From a checkpoint of a small multi-label audio tagger: 111.6 epochs.
Rows from block 8, named by matrix and row number. Each number is 500 + 25 x the weight over its row's rms, rounded and kept within 0 to 999. All counts start at 0. Numbers have three digits each. After the name is the row's rms in percent of the matrix's.
# conv: width-5 conv, dilation 2 (model.blocks.8.conv.weight, 384x384x5), inputs 108-119, a 5 kernel for each
conv.163 098:500507479503500513494545466523508477477499483527505529475442530493498533512487505491482480493519483496497517487483463535488507493496485457484500544493502506485524528520476494462501
conv.164 094:508472527486485471523528477514513515538504501483486533506527499482537521485497494544558491515503520486455468499502527517505455505519471466450488540512533493464460481498498494532536
conv.165 091:510558471502452522478478516497504548481494519489472550499492513470499515505528512515507502482464514550517527523512484524512500496459505493499521501510470495485502464481487533484473
conv.166 094:538517490531510519483509505497476461495518512518484473513531484552545520499492528513513518537455513488512492514482496471506491492460542551515479551539492453499517554496524528512468
conv.167 098:510477513521532533461490499460568479484496517496497502506479480486500511516541543488513481479454482503536489531482464485481521529469494497467482508539442489494510481497496445485509
conv.168 094:502511481492510482473517472477512504486497491502483471501481524483487533499534503508497549535534499520494516505520503521488442480442508531503498521480480484491493464480484534473501
conv.169 108:483538508469511520530451488495536508475528480501491461473505489494503514460477491540485523510472505522493507494498530515452499477474532555486481470503492500470501486483496492448539
conv.170 107:513498463525525461473519458496519509464469512477511526482462510509466527461501479485468508487550528508519508551528472499536484516510523465491512534518456527511514499533532554506535
conv.171 099:462492512501509499498434477481488539527476511486506466461507526495493487485525483518529524501510506512497496481462502539504492532511486480513509499508492484490503533523494538518479
conv.172 102:511500489474477499518480517547574501507500504512515490492472498487478491541468524482510529484544485482509464533509510525524508534548506521514498505516503511517465512475500528498519
conv.173 102:513496486469498515464467506485489524477531530528469480470535484534537486507481481540524508495468514476455505526467494510487483513519501478519498496477515493465530520492509514505439
conv.174 103:498561504504472499479452538517514490512496487481482519487489472533514465554473477524556488530523478501515503477493497496524573523463503524444483494528480508486548580513519536538501
conv.175 098:529457506495525516491512528471506519498492482525509490555485505543475462496497500507522491481548506495471520532493518488486460486502470457435499492486539471480485485531507477470478
conv.176 103:486525500483475477505530519499540478490522517487517466457477496523514514496480524504532536513556517481476489477500454489500518491497483481511516488501495494514488513490522532470459
conv.177 099:495472533479510510541501466471547469527509470501485498523498507484499539499545466518525499438430477498486501505521522527555482518508509531499496500519481493524518517450510500487515
conv.178 110:522448533477501505495504515515450543512489518517535480522486503515448565533515507509472493530510479472492506465506449497507483512445489484528506476474494506501472456475512552491473
conv.179 102:534507486485502502478515508504471448518488550505530511522558540463493470505515518488512502474512489535437450474487534469524456523491500496510520529512482488500493485499480499552505
conv.180 100:489500513493530483465531537469518483502500469459461459527511469525546485498455471465488459497493482515465528520473529497484478506543494527434471493511508552489535519514485470481474
conv.181 100:495507501506478513491520450493474461501513509518533500552471490476547537525510489480536516508510501501514491506532530521531512485522511492485504459472458495526505511465488497537537
conv.182 097:520488452497516491476491487497498519526538524459487458496518531450527500510484479524522473526499546494498496464509513475503530511499547493509534536487493485514490533469511525553507
conv.183 108:537458515493482444514501521491504511519459482479514491520539526502452504517483493515533496475505506510494517504511550479524494496465492492527513494484496465474518501447496523486499
conv.184 103:499529456561520465523490519538454530482541483477491478465528503506483467456549485512479520517486520474463475478496460459467517485505490518535486483462502483523500524522466498532490
conv.185 092:532521502496530504519516531475505513483514468512519486508488530464525500470513476456521493488501490551526493509450510456488509509465502496458502438461507555503473535489546548527474
conv.186 101:487485495527536509528540510518505512509505461500487467502503540477517468498518493488485504511470503481494459475504498524500486502482485495520493491529567471534457491482517514511506
conv.187 099:495500524510507527533503478507527523483502526488554469501477521454567511484449521501514499486514474528456519550514481498527471485513470531470520485489484475467454513504432483510522
conv.188 095:478472498518514471520514480494520472492517468500491523491484478500491509481526450505505504491486541505469503481521506483519526555546522541490477485498495509503516527505505536536544
conv.189 098:490498432527519495522492545509507516484537451515491501523507461449484525510520546497462500520496532504496488537542484495501457454554519466472472473536485484520534509521471490503535
conv.190 096:512473510580509521501480500513494530486484492519482528511480501506518483463523515488498510483545488482532476550499463488490542526534565493519472559528486513460467495517496530480478
conv.191 098:540518474504471446478477491484539532537524457519537482467534535471500494539502513481510531526483461516493496488517510493486520490534509484510502490477506475469525520522511548525508
conv.192 095:521509520515517531486529479524550530518479479488475500522486516511509502470476489514529483506492478501500491480458482519511504490510511535467463490510505472502489470483466519529471
conv.193 095:500539480492491467495446485526464504497501497524509505506484511461447503526523504514477503499534500499499489487554462502525512470462463511517503520530551509540480495475519496487468
conv.194 103:474472506524515537508501488528466513509463494476482499476504557516469470468468505473485502491489508478558508484497465496521504538527516490479507497498498502504475508449528550510491
conv.195 112:468512537471514522436517522542486506538484508516513520527496477531532459518472518496503479524475504487498536501461522515518479540477500520488525497472500524486493496520522488517437
conv.196 099:460507488456492505471489504489518455500467501503529486478500497502488501474524544473504532490487529515470515516480462513553504496502534537497477486480472492496482501529511487517487
conv.197 095:502528475534483480520483477527525527492480506521520523478503473492460494502420436467466527490484515518539492469488536475534525531461499528523502515491488488491463496535495512506507
conv.198 099:477511520477478521482492529495497536440488476452466511480512532481508530470464508479487537519536514498499473469457459493460524506500510526516487546470488515434478501469525467509498
conv.199 094:497484523477469477497493494529498496502510495486530495478460494501476504494474476508507483549534452515479549516495470440486500514513454543443505492532465505488509530500491545474461
conv.200 095:452498477494461480495457497525507500491475507512521509483528475547530531512526530511507553516493487516509518504460472523520544538480517468529480521486522509501523494489488505522476
conv.201 094:511557536532500502504505482451527523525496513541496462428504492504483483525483464520496486531477512542481470467502499500467483506527514491487491504478508476453518495501478504547511
conv.202 097:469518465484486472474504494502521565478497507515460503481472464498506496500493494488489492509484517488506489494473479518526499496465482479519523527480488509449481455471515484511500
conv.203 097:467486493469519496512462513492479492468502502522513489505515504518502486488454493509493478529530492473464464520498529497495462529537469472506501521481516512505477505515500495520493
conv.204 101:482497543494486490521497536504473465490525503505502513490517483492497499469551501465501476529508497516505473462533514483552493452553515481515493442472498485478480532502484467470506
conv.205 090:504514565504508480465466436435459507531504470500500499526518496503484542507580496512528501521508490487466480501541525493504510506447495520513504484475538491520508494508500478514480
conv.206 097:486495489551534484504520477539547526475519497510564482478494477501522527487460505489471491483527512491498500528526525482504521524481556490562519532467495510511516490524487500472476
conv.207 097:437496505518509512461530512488544483518535494509481527512485544512549487467525509476524529504478464541489497521514547568514513497454501506532529529493513507495487484495519498495491
conv.208 094:509513519489493462529522513474482470515524533483477498529480462512493485499523525515491522463470485508493491551533505498480519494511508462498503502531531459464526493451482480519497
conv.209 092:479489538446480503482526477500514476528535488487484448501476519524537489515477488494524465518512482483456526523500526509507525461512534524517523538511494509492469503476457541507496
conv.210 099:505454499497504509508522494518502530501465523520502534485460520514433496504539513465503483525515459476462482505496511493492486534565485495481495514531507516495514500499535502562454
conv.211 098:499503491474476492505456487484458458490512481530508511535536504488517484425491532513482462524449528529489527525536518454481481529524507516511524467521458498505499490470464499499507
conv.212 104:521505473528481518494502501476485478522527548552522488486461504505482501484507498537492527556495527458475495502511496518474533495515517475476497516521520477472519513496498518466511
conv.213 103:509508548498539527526478456536479504501504465479473511507540454544519518469498499517514477555499517512479490513523460496535470470508498506472523517533500462497436516520466487492505
conv.214 092:555458462533505505497452499495497489437487544495465471483526532475494491502500496495505507489501473480465472495471495517500481506471492506490461492524534521498465559510497504497484
conv.215 103:471542519501469500528495496513505531511498500490521501496477529471468554500499509522452504495472484545467513523519490514507544488495496476506519490500514495484530482514514521471520
conv.216 098:524473534468470473499549476495491551497524493525480481519539523483491453510521474489490486495500533497501540501507502471498514520499503512521468522487499510529540491535485524542480
conv.217 103:517499501519532493529526495484503514501493472494516536515463495501481508503498493505446512486472492468497500500486508498478464479484492466463564542462565519510516539500457490550508
conv.218 106:479476538517498499561500482504481441510543498527500497525500520502528538499521508491487489499528550522465532488503512496537442513506517490491514496538509532457519505468548492476506
conv.219 102:467509510494491520508449491507474486531478447494484510482480508481469475497471503506487494532490509487525517501517475488468532495514514483520531515546549494512459496480482521487526
conv.220 099:494513507499526499488499554512509460533422516502494495476510463518498501489517505460505542506489523468498477480489526493505495461486497503503520483523477477498511474488512519514474
conv.221 099:497503490510520474532493490502493455497475509520501483489469452507540522498522506512482454500482500480464512455488490496528529491501469525490513503509496534460501486534503509467490
conv.222 099:508495491511487489494499536531487523496458577515488499463446473501464512477514508495507504541511526506516549586490503477474556520511474482534514493491483505529472475508487500499497
conv.223 100:508447531508472490504507490509491461495513475500495509497554453461464519505478528529485498490553466493490508509483494512510536515523511482517468470528502483495516492462506513510478
conv.224 101:465552470521498528505490514492540512513532496506531488528511512489483488477484518462490490494537488506559476468531489489515511501501484522503502463538448511510502472527508478530522
conv.225 098:530498507496490494488524512516484460508490562470503470515500479528519504499451493563530504515535581503509533492487499470509484502546518540490487544491484530499507522487515525501495
conv.226 092:501510488481473502467508499520487530514567485518524528518502509515468495518541481465483487496517536504515467503521495481466488515480497511522489460486505475489444543482507546549515
conv.227 101:508522489529527520493510514496499488477477519507526449477513511494512506515503513498502498456526521541455510542502437520485529504490479465505485484498510498505511520530440470505513
conv.228 092:516501559487492459516472515489479532538496497487510485464486517546497539490499469526508539524491478483527488501532525532516457512486512514485495477522516512497531504449511515513483
conv.229 113:527477510525492451522509492509517472486529495480479513524486477463545470482496491492493477504525459517488462502508511533508522534494517522535513490501476511519482532513496498507489
conv.230 102:558449551502468560505522487512500497525506518496461467526529496500482490527497520504468505495476505498536529498493526524496465489501513541463493485513487465528523499489511531484503
conv.231 103:506538455493490487515525444487529504449471538511502472455523480481505562485483522449504519527469529504539557487493495481516525484498500504496494489500535527475494472561482500501498
conv.232 099:491533486533535492496520510526468492501453505484470514492542468476509513524505462508542563514469470507479476479506486469507506464501500517500495506519467497497515504466508494488526
conv.233 100:483497486529498507482519496503470520476489492510511472501506508502497478515453512556500477505483502494552491494513491456503463494469521520527499503492486528530496466485524487501489
conv.234 099:492449501462515494481475482511524501467533522461511513476512523496529495522526452475489499483512504499486466487499543490487511532572505498455513514514510434518461491463475467471547
conv.235 096:478478488476509489519473504471511467534487541501510516502474530461488501469518458527522429504516508508518545499453504524500500482530521470507481477479523472478496519492521458482444
conv.236 112:483498487525504480529461548522502473518515460496475462523490462503560495492519542486496514513506463499527505437481533507490508495480522519484441530497515527484450499473513461514507
conv.237 093:501516506523478490501513472471501513471494480480516520536500554513506496467484463499513491499488552531519495486506520478509502484519448532546487475462498519545476532511518486502483
conv.238 105:483487496474465526490506499484499452515535508517477470495486486453544530485496501525467517437527517454479490474470527564479516510526478493511499486494489516497463523476482486485514
conv.239 094:518513494486494467493484486478497465495478498527489527537532485477503523489501462502515489515472474463514447512503546463491522485519525489489515506506503526529510497530471472509524
conv.240 099:507472553485493501517463479529499466477536487497471527475497455533501442478531521531495487500509493470498511531451476476539525519500498485492521531505509493486508498507453497463540
conv.241 093:557454447493479527505461493474521536534507547498499535498494532497510497514518525505486465500483474455487537544501517539493476492472461489522471481495505511506512548513518526499512
conv.242 102:478502535504525502500511476504491510470505498502532535499504504512486448501499497507495468498480502529510500482479485501451495523519528531490449508496520471512461519443505503476475
conv.243 104:477524510515513493562562457471500484469476512463453523491475502482496549523490497460479479479497476518476474489554506504549545484469483478540516494483562505442507516495474491490522
conv.244 101:510458521470472508464483503481471533490457512507462502470525508458478463533487468534495492494468558498505513498517506522549477486482492455500480530493486489514458454544469525510505
conv.245 099:513443510490484466462460515530489509452515534457499544529511451488479517510519531482447523518491500539479514504501501536485501491518487496518479544523481509506495492485500501507504
conv.246 097:514493514489502497502470491512472492500512528479531456469533535545531511494548519503478478499486483512500511498492454574543549460463517503521488493512462500519498511488483487496497
conv.247 097:509506486500550498487500509471515510490501458498483502485502440498515452529522497511529496464515487519545516448466503524475493479509517500482477478494512504524490528513519510497516
conv.248 097:486516529477454505576477513456493541468509546533502505513494475485507500488483464508497475501491487497495503498485443490537477497485475492528502498482521488509499526543498508462501
conv.249 100:541521477492473497545506524471445551520505506468501510561530520452486498466540526550500527487529507516494477514508506531507506570496456496433513521505500496465518502476516523469465
conv.250 099:486557464500496498494510535508462511520531482436475533521500484512494474493481521478497468471471554499518509502472505522465480513517493492514503503495478513497551545475488530456517
conv.251 098:496496528511495508494492497513549456475523505512478486509528488505463510511518469524486496487495479492501442485504541520492504538512481499477495495530512551528485524496491473495486
conv.252 109:499529467495517527496511512491467519525505532486504508490499476553500486518502502502497494475527525473481488485464509504472518489503498496502524474478468488524537493470480493499497
conv.253 102:522466480482482567546473533511514487534468521538470522512511493499472498483503508500498469439544515490521515460458478499489478519498487453459496540511517501513512520482516504482502
conv.254 104:517479530484520507416498534492464505557502504492429481520490461459504499532468544458526493461486539509510510482479512431515524497480478520518499483558508518479465508453498504462470
conv.255 093:502483474519507507479507495476504500507509487488518510467432461442492460492502500495476478496492509502470461469524500520517448482470520498462472546511543532491522518515513536482466
conv.256 095:489454468501504548501509450481484506533519487535482507521517490557488486524491521479490542495523509505493562547497481471543526466488468493492469515518476508486516512471475485501457
conv.257 112:502464471447483473516551491507542504457527509513515490510531512492507517449496508549480483541486473503499528507522490502504498493506485507507465548511506567470488450525494456499564
conv.258 103:540532461480489474543502536454485502522491514491487509485509508476516534543482515529487454456502509483513493501510503481512545485489483496536539475547535456536431494481489530496473
conv.259 103:511518531519500484487454504486512471487508575473513475503536494511501529518525496466479479457493489499481535525490500468498484525513535527503463477524499528530508487518516471468500
conv.260 102:501472495501508507485534455498465485485558518526512509461459492510562490482486510495511498511559485476534515553529501483508527522466470522513514497521551500460486515520475527525524
conv.261 099:512542512545486515512488492475467518487466458537487464552516514497495480464491492488488491462484534550499507508516500492491467477509533501514501490506476521508487465539496488484515
conv.262 104:454512531480544560553458475467515505489492499428477468550536536433477518507474483478496491529528488487527484507461476487474494515513512523447489523480519462485554497471536523478488
conv.263 099:508541468486503527493510534498522537527534541510552485516532470477493498446520484505526461480520496472524513505522524542458495527474488541526552500499506510535527443489493473522493
conv.264 099:512500552539480500460525487509500477497524523513504511443466495517458521523490528522465535532495487484485499543513531492485490465494476512517496505532497466490509511525485508460515
conv.265 096:481510459516508526461496485484489506518501476505497488515520506505476464492482553476492487476487502472495538534452493464476538482539537570535508511518518512487478502428481481502472
conv.266 097:515497519488507555476509500486467524522506489459513433499511538451481466486490504510510504491520517442484517468490461453462505473510526495490511503479471446461531514512483539514488
conv.267 100:487459523472487517479486557476527456474547493505474456479521456545573513493521514493478486475475486485522484493477506521469506502463501517503514498516480436503502477496502498515503
conv.268 096:509518409493505494495491506447509516550508505477495478499485480480460516535537510497492506536497516528500472519483455506535467498515485485512489463520477527529535513498495531470496
conv.269 098:522513483490488468493503515530507573518499517508475471501465522462540531450514466497534476468477528505470482484502479490525495458473523553438461490502519518522499497509504467511521
conv.270 108:502479506515463502542474526504532473457496503489522497496495515500510524469544521491489504520476467468502482502477469480528540491537522472529496491506505557476466477524474438482501
conv.271 095:480517517514522500525477447474486492521531474466489508514538525497493467519493501485455499490492508507489471480511488468523525462482482461520479502541500483467451455491520536469490
conv.272 097:486530524527513520506513491542463462470523538470514544548547481507545489503527467481549485522513525460467448471520512482493496504452519522518570583530525512520490495491491468509530
conv.273 105:515481515480500504503498492510491524497472545505496476510513475489504515529443495501503494517496497476505535513486502527468521515531499499592526484496478473508444462493515494502487
conv.274 107:517529477502492478521504517429516503512510504505461555488499484548501496525515487495490574486520491517515502525511517476490471509523496519494498499509542468518532503507503517482514
conv.275 104:528528545494521496472506475479509476522508485478429487468526509497479543516466468486490540503488483517491497497546511473465531516482492531493526517498487488475486515496491506498522
conv.276 101:505494486502497463451490464530548466527505500517490490500523491493450466482525542452527498547484515524454538491506428462502533512508466497467491484504487504448504552533487455504477
conv.277 101:533459469489533454475478494509484527536498510509494512485516454505496533498471475525498536528526511484507503532504526484495520538499483523475521538512494483528526471532497521501515
conv.278 098:484513498535514489506501499481549504510531525499501495503500477515528503483518493482452492553528509458475490540521493485513528511467482469532550441511508505501473508500522529547479
conv.279 104:504441497442511536468481500509456494507495481498510459474505529571514455478502501496539494478457522573492484534509506467464492492492484525538510506518471454469556498496468528544490
conv.280 098:495528517506524502497487521452507458498473484501463420480528505513511480525464478517514489461512504464476508498476539474501525528533496509512498492524522529485496516485484467487508
conv.281 104:523484510494513521479514491529519535455560483531494449516491481505493498428471512486468498492505525530515524503521482479477551508521509467506446545502484518505518492448543494483486
conv.282 100:486518512519518537505439539523472558501518482502525487481470507451474531534496479485522496520486549526526492494515500496458543522495490513459528458475495509522504499508503457545528
conv.283 105:459507474485498491504489488531513496523503481491524486495488513466525536498488524498528466555506521517461491494496480538484466493490495501527525498498509492535477516472513491482525
conv.284 112:512500515530469503445526493506485480519483507480480517516537473497459544469496494510486518505521481505513510462505452450473492513498507502421533457535513544522560485489508514494470
conv.285 087:468544534495500506507517501534516520484477538499459487432459500497467514498518517526534540512520500518478516492497505501502493510491471522524489504533516520511496512491526459494461
conv.286 103:508508463501474508517518487500525496457502461513475504504479529474513512480509515512506433488491505495501516491517528509479503526484508501538554486481509485503499524504528473528511
conv.287 103:495541509499522559508530475561464535472486499514513555491493519527507503468458478479507503525524497513470514457507567494487456486520543482464521519482505480558491466496490456495485
conv.288 108:495454505562500502504468507583540448547537433530516486488532501500506512500484531511476482515521525482515533526540469484497506542499456505480479534494499524459479513503489475531515
conv.289 098:436499475458504429509468517568511523528532508515519502463456476469495533505494497495489475519497507492511494478499487512538505495519526479496532471503472469513467485528489552529506
conv.290 105:513475495552459479506494526482501557491480541529496452486499531489448492506519479488519527508515544514451481436507512477485482489521543521496497457546529450490488509543501503500507
conv.291 093:509529520475509505534469487483527522483530487532518524506506485493533490505553469496436487480549507529488521542520526486463481469473513503499456479526474527465516464463480502486499
conv.292 104:532525500523495459470504491488515495439520473535489498500526535467498515495483506530526464434508531495456548484445469496494461510526482472539491528507551512499495494470546535500478
conv.293 102:540471450508513516511470522510514501510469462534514479484504522487494502527496515524541466508495465518524464489501504565547548458463522577520477508461507530456497537489502513513498
conv.294 097:503475474489525492481491498495516488525499545475518494522482498513517497491501496482456479539491539494490490508519480507521470495479507503488461485514540513477531500502490513538518
conv.295 093:490503510497509481459502482491532487491532477579463441479502491474496555527529499497440540522501495504494511496535513463519522524497455526505506493548529469435425533519505492473513
conv.296 097:457515470495484487542500497483466495469467504469516527468477516506516468513546526538508500485467483499515511537496498501461516472461483512492491472543497493510485497485489512516454
conv.297 102:487498481477488516460469495502549509507509490536478491535465481469508533531504517492464512539491503525427532511490478528472528500502512496481524465535505521512485485524468496544512
conv.298 104:490502526496509468525526514474493506488503505483467488514494489515457529505514514525498545504494469481514477498533460511502543446477507464511499475502489461510483477478515502460473
conv.299 117:493507544485495489519491498495464501546515502552439526513494531472528519515481475512505500521488470525482485490511492529520483514487494504465546482501503478487488473456533495497493
conv.300 089:521481494461543493482497485507500498536473453477483517488494513522506450481513471479504509506497513471490470479476525486530488490575500518544509465500488513511570528516497469528494
conv.301 095:538520504510539488491466488519489527479506510425491526521539493508467506479506492503514488503466485534532502480515497507510448464494531502516507493507538466539514484502488536507512
conv.302 101:476473529513494466489491527491499483514487498494499519513479502503536478543492478511471488528534517450472524493489484515502503493517471471448468474522519519503502484468438477466489
conv.303 105:489492429470516481491497526530504520491551525484520516481450510492505498514514524522480487495533487455496441496490471491471483488532534488474496494507503436468524503535505491506468
conv.304 102:520491464490488517526520443482470499539491484527495491519514504509495435505498509479484489485495495467488534516484481522479499516515522486496472503532445527495505481463517488505493
conv.305 098:489535458490494510500474465454530484483551505504460526533562485480497518554490480445500537489446485543483495523460490511530534507514517507477480500503538494527529478510444498512547
conv.306 094:486529496503494506500480528551504501483486518539473489509512503531521513501527497497477505468516473531507521504452506467469518505503488511575484479494481514457522491538499494553499
conv.307 111:489497507469509483490549463505532459465485491498459488503530494474521479506473510479467513489494452490491503480494493525487499534499493489505491464500483534511495515450532478497484
conv.308 106:507496553485518529485465511513475503496488512482469502501492478516536445509516490505517513481459514500511530528451464508517517475500498519486487517567468481524539501546451484522523
conv.309 092:470486518554491480509506486501505509516496484491520529429479465471530502544491531505504464509489545531489492489484524515505503492472500522501518493461502533484540505529493469500532
conv.310 104:495482535490522492486537467455482480473470548507497521490519470539505542484496528503568473455493529513482515546492459484513492557503502489467506453483537549511495531523486486491468
conv.311 098:489466475448475515497472485464479517481532478485495487486518495467508498505535524521511462512504531502478484479473508486512516586485490467558482520485488504455499456550452504528534
conv.312 102:491503503512520478503505549545501471501493509519493487486486496533495502521502475475536489563465491537491511501489492514492522487525495507509504525479466444508534505505475445497454
conv.313 105:498504507529483470507520498471463524502506515489507523494474528528502508532542493496503501459488525514464504472505497497536484451463553519487493534483487497522504489483523543472555
conv.314 086:492473483495474472524516505511512497484502490480522521490537503515530504516532483523504446506494486482495485504459502519540528522514470487506498511519490505490488505522493522472471
conv.315 107:513470478501490501512534478468489510499522459470520513501486472494489510487542504473530514504532518526508557491490508492523483502533537497433471467488473487475504459489493511451497
conv.316 099:478505505555462526457441483516542438516512497508498494499544480522538528495509479506492490537502569505528507499502465424485513480485517497526512526503506488469534489521483488511487
conv.317 102:531518485497526497473531469495485503495485471520526527474486483473502509472504501523460473529476501540516483469512565512476505498461487531518511502454459476479505453536534532523463
conv.318 095:501499499473493487513459507501507517468501499467504529509508486512530485482546462505505483497492455497468519454465481550490494485515545502480467534475492504523525487486530529462482
conv.319 104:457462429454508469472512491518519507494494521477513507482522483520516477468466492484492518496510492520439494460524488486503512532475493493517513519507495525508539482477537491465495
conv.320 095:485490455515501536497502497505521533502508477514481527472456509522523538521504509471513505482495506482533528429487492518484472506479472533512489489518487509476497508486531509479509
conv.321 097:503485484523445513490512502499540522474484458495509459485467497520500507501503518492509569505510518570546534507473492484535533515471510535504483475489506536517543546502463498529502
conv.322 095:466483509485505475521522490500546509474528536472489518491472496534541517538533498512528507536513538442480500516504524501547541458515526464466482454496470474468518492500494535521456
conv.323 101:552475533507474529476522496515523481476426516504499482495504481480464512555477483486499494516455510531503459500526490529514488485491531476506497516513462513490473485515479449439502
conv.324 115:469505449508496476495450489473487468514525518523530490483524432514552530509491555488498526492561525492496523445476511463496513501528490462515482535462480514512453537514487504532475
conv.325 102:537478525526481524522479502539483522504485495433512472481510508494414512482472479508465495546504582557504542506492496546506480578482502500500504522534520514464500451494489490471462
conv.326 097:520537465489484528465534476515483501478513480529488452488501507473471521540508524462497507480494500528496537458493462491507505497529483510482503503500491492538565488487521494496493
conv.327 100:511523495471473486503478473528517524493466490504482503524486506480496453498505439482536552465491478495508509510511508489500462467519504525477515559505496494501493504489478541476468
conv.328 100:452468479501524509515523539492512500519529498529520493469476500523519484489550503458486509501477496504507475496497530449487494494515514493538497502493488466465521504509497453483482
conv.329 097:513473501517499500483511518489514488526492529506501433519499549523450512516494466500480463532559535506515481519518521488518501492510560463478487515510515504482481530501512516488462
conv.330 103:534476486514450516524467469481462506527490484543536488497499555415509504545516537505499517471484500524448496505481504524483504513503531472535522532495497530520516519484489451541521
conv.331 097:486505542461467507474501518506509484435514522482529510493517499499443503460477567450511490523518507532488482534483478513491492477476468506522460485505508491527542457497496494495493
conv.332 103:477504516410513507498464485513502494484480503497492491477529482448517506504514495510490551517482536554532486472442487538512459524510462474506488515540487497503508499518492471495517
conv.333 110:473487485518506516513461477513493487500496507477490509502508482506505530519536544521499494509546481518499491485532495503467520472499548482444491484498503478519498488517503547508479
conv.334 100:530545495504469505482513475485503507488508519461477520489490440504488507480504488448476494460480477516486509500524491493457511531494516457497497516445472434455521474501508499507498
conv.335 096:496502491526499508534494541458505515509503484472470506508499509524490504475486516526490519486496487469504504501486521502488455479488474407496514527507517511531505486500513487473519
conv.336 089:513526474504489514523481500516482556485503544490490489511478505496520511488520519479433495470492460505545499474483469513485507505516486533482510515538563466497487511493493516498471
conv.337 098:480502473502511446561537473511550511503531493505516505520484527517491469518503513540480474455488524525461481538504530472514499522418486477477522490486493505535488483497463479462528
conv.338 096:491507501499499503501512481511477498457465470511500486495502489452504485497511501493494514486518526531520485483552530482502494517506469504548512505505524499468484543518499506521464
conv.339 104:497537488525494505480464524487512459505460493475545531507470475505500471484526493518509479517514500494486477529531488489527489474510517468497466527511505518548517490475481490500496
conv.340 105:485517461506495532482473468495519508543502494508528509541514492527538455519504524484485517474480476528497510483475505472490516484478486507509532501517495477455476521492481488485519
conv.341 090:478487474545515445482447498469534463502487536477487505455513469492540526493535514518551538477512501524511537527508493519518495526504532530516516474502504459453481527478457471519490
conv.342 123:500545496497481529518503503484435517446532496448499498491494487515507520495477513482507498462523472518491490495519446491483530516512484528526457533497560479564498531509470490487503
conv.343 100:464498487533515501480477477474528445514504529475448478494533541497453447475504483478501489559468492493518507488522534504496536552548489501501549514455512467508487511466476481522502
conv.344 104:509490523511460487484510496487481505510479448464494457477476449521518495506442484502451497486524533461485547550508454464479502507490506488499483511517487493510483527517481494465521
conv.345 104:518564543497472479470467500507464522491479536535529494495525496530479518506524502529501515485537509495482529472520516502530517501494509539531480474471488486522515497513534493535554
conv.346 103:481465463485454487501516498504490491505521489485481490530483530498497474507514526471531524510491572506486463470503516480493466483539460489464524498495482495545503499482481514475468
conv.347 099:441497496510527459503534505500503511493484509465543500506530552502507498488544516471480464506517473499450479531523515491496504503524511463470488503500486491508505573510496508505517
conv.348 095:426560522496515529515508489524520506508497462452462482487477461450497512526524510509485504485480550517511450481492499457506508485475511469514507500523417486487520526510529481517500
conv.349 099:490502494499525474460500523531508513475556485492513473498524469494483519511490501501497530518549505520508470445493485549501469508502513517450496528495506488438465447520510506516501
conv.350 098:508487468488474492507449485461528504498453527503520513517505459503494500515494497510505501501548538518519502462466509516488488534516528517500515507518542486503471492449470527494512
conv.351 104:499528522472505483505494510474486475482476476508479501508483475517546484538517486493537495520543475488501502529490485532441458507499456446490501556503482539479469507476523502516495
conv.352 102:529523495508488490553521494519495541503520464499529469542459521533479519477512467535516530479505507503472509483523482480490490527505481535514514500492476519533454521477475457505547
conv.353 099:540503466489457466480555531459528508504513497544453507490487462521480493477521486507510470506524493520544526516499507518472505468504473520503522505475498547541544538519460479476510
conv.354 102:496487513529501510479511474475523503485501459517508502497461475509511490543518525506482542508463484486539483503503496530535471479504481491524501533480558462512576521495494526474492
conv.355 103:505531519478511507489489500528496470513506565527528541501506501492481503503513510469459537519507469486452546507459514469511515557499563517458468498453522450479497446486475499475502
conv.356 098:497470510507451543486492542476483508500556489457516478482490507491509544448535467523481544505516488510470454498514486553472480538468474503474510487490463526522513465537517518495466
conv.357 096:530462495509504472513521469503514549473472497532511516445489532510504526486469513521512526470525538499498469518515464511514507498511504502456458475496527514500493512481487501501525
conv.358 097:439511513538531488506476499479503527525509495504490525512528497449487531446475499483503523505500444509515562532522479511514495520481500559521514478507487478520551535508516475498524
conv.359 102:526536513422499504492507533513508495507491468485482489472505483503522522481477541538486489494476510546507499513469477488527576505489471552481504436482473563474528515521519486491508
conv.360 106:494458497482430541490466522496478470525506476476500538497507496489535499499530488474475487514509521498496473519534488513516530521470472524463537493484520509448469526490499529496529
conv.361 092:511479532491503476515527495494535483506506501502505474502496497483489508493525543484511510527536528521542491483494535526484486494527517505514520481442579564520486518504475498510547
conv.362 107:483560540473488528469491507495472495495510494509472471475491490522518518468522468495521494491483491496522482538473530482489503500494519521499492514506504469506495504482534468497500
conv.363 093:521517511506513536485506508483499515516526509521552497488484490525475488520556529528489448524511504492525523499490489461480547500514529492523465511445506508483516484464517476497503
conv.364 095:502522530508482573526494494503490492486538434523510495466523448476489484485497520577512496520533515499484506509528496478499475476510531445499491517526501528536478476483478535484480
conv.365 091:488497479481492496505437461520590514537520542492545506535514504502469519529512511528532461490516521486460497473510499502481503544513470485474504528507497494519529494492509515505518
conv.366 098:504538488491499488485490459494550484522478475509507514492510474505509507486524543528527504504518542486495487510487556480532502506507508497505477524521525557517524538490476501510518
conv.367 098:462483484487484509470461537496476515538470475497522449530488525495522491469528488500524494498482461512561482484493525520495519455463443512515482504482492487463517536502498470502536
conv.368 095:513486499470501497489499481478476473492501456493440498459471492487540514464446485499468472507531499524475500506496530503536475533498526466501494510483492511450502458505494490508516
conv.369 108:497505538506508547522483565504501481494507518503490504492512470482512478505499490495486486517514464473543493514487525508489478537468514497508513481467543520536493459490490554511508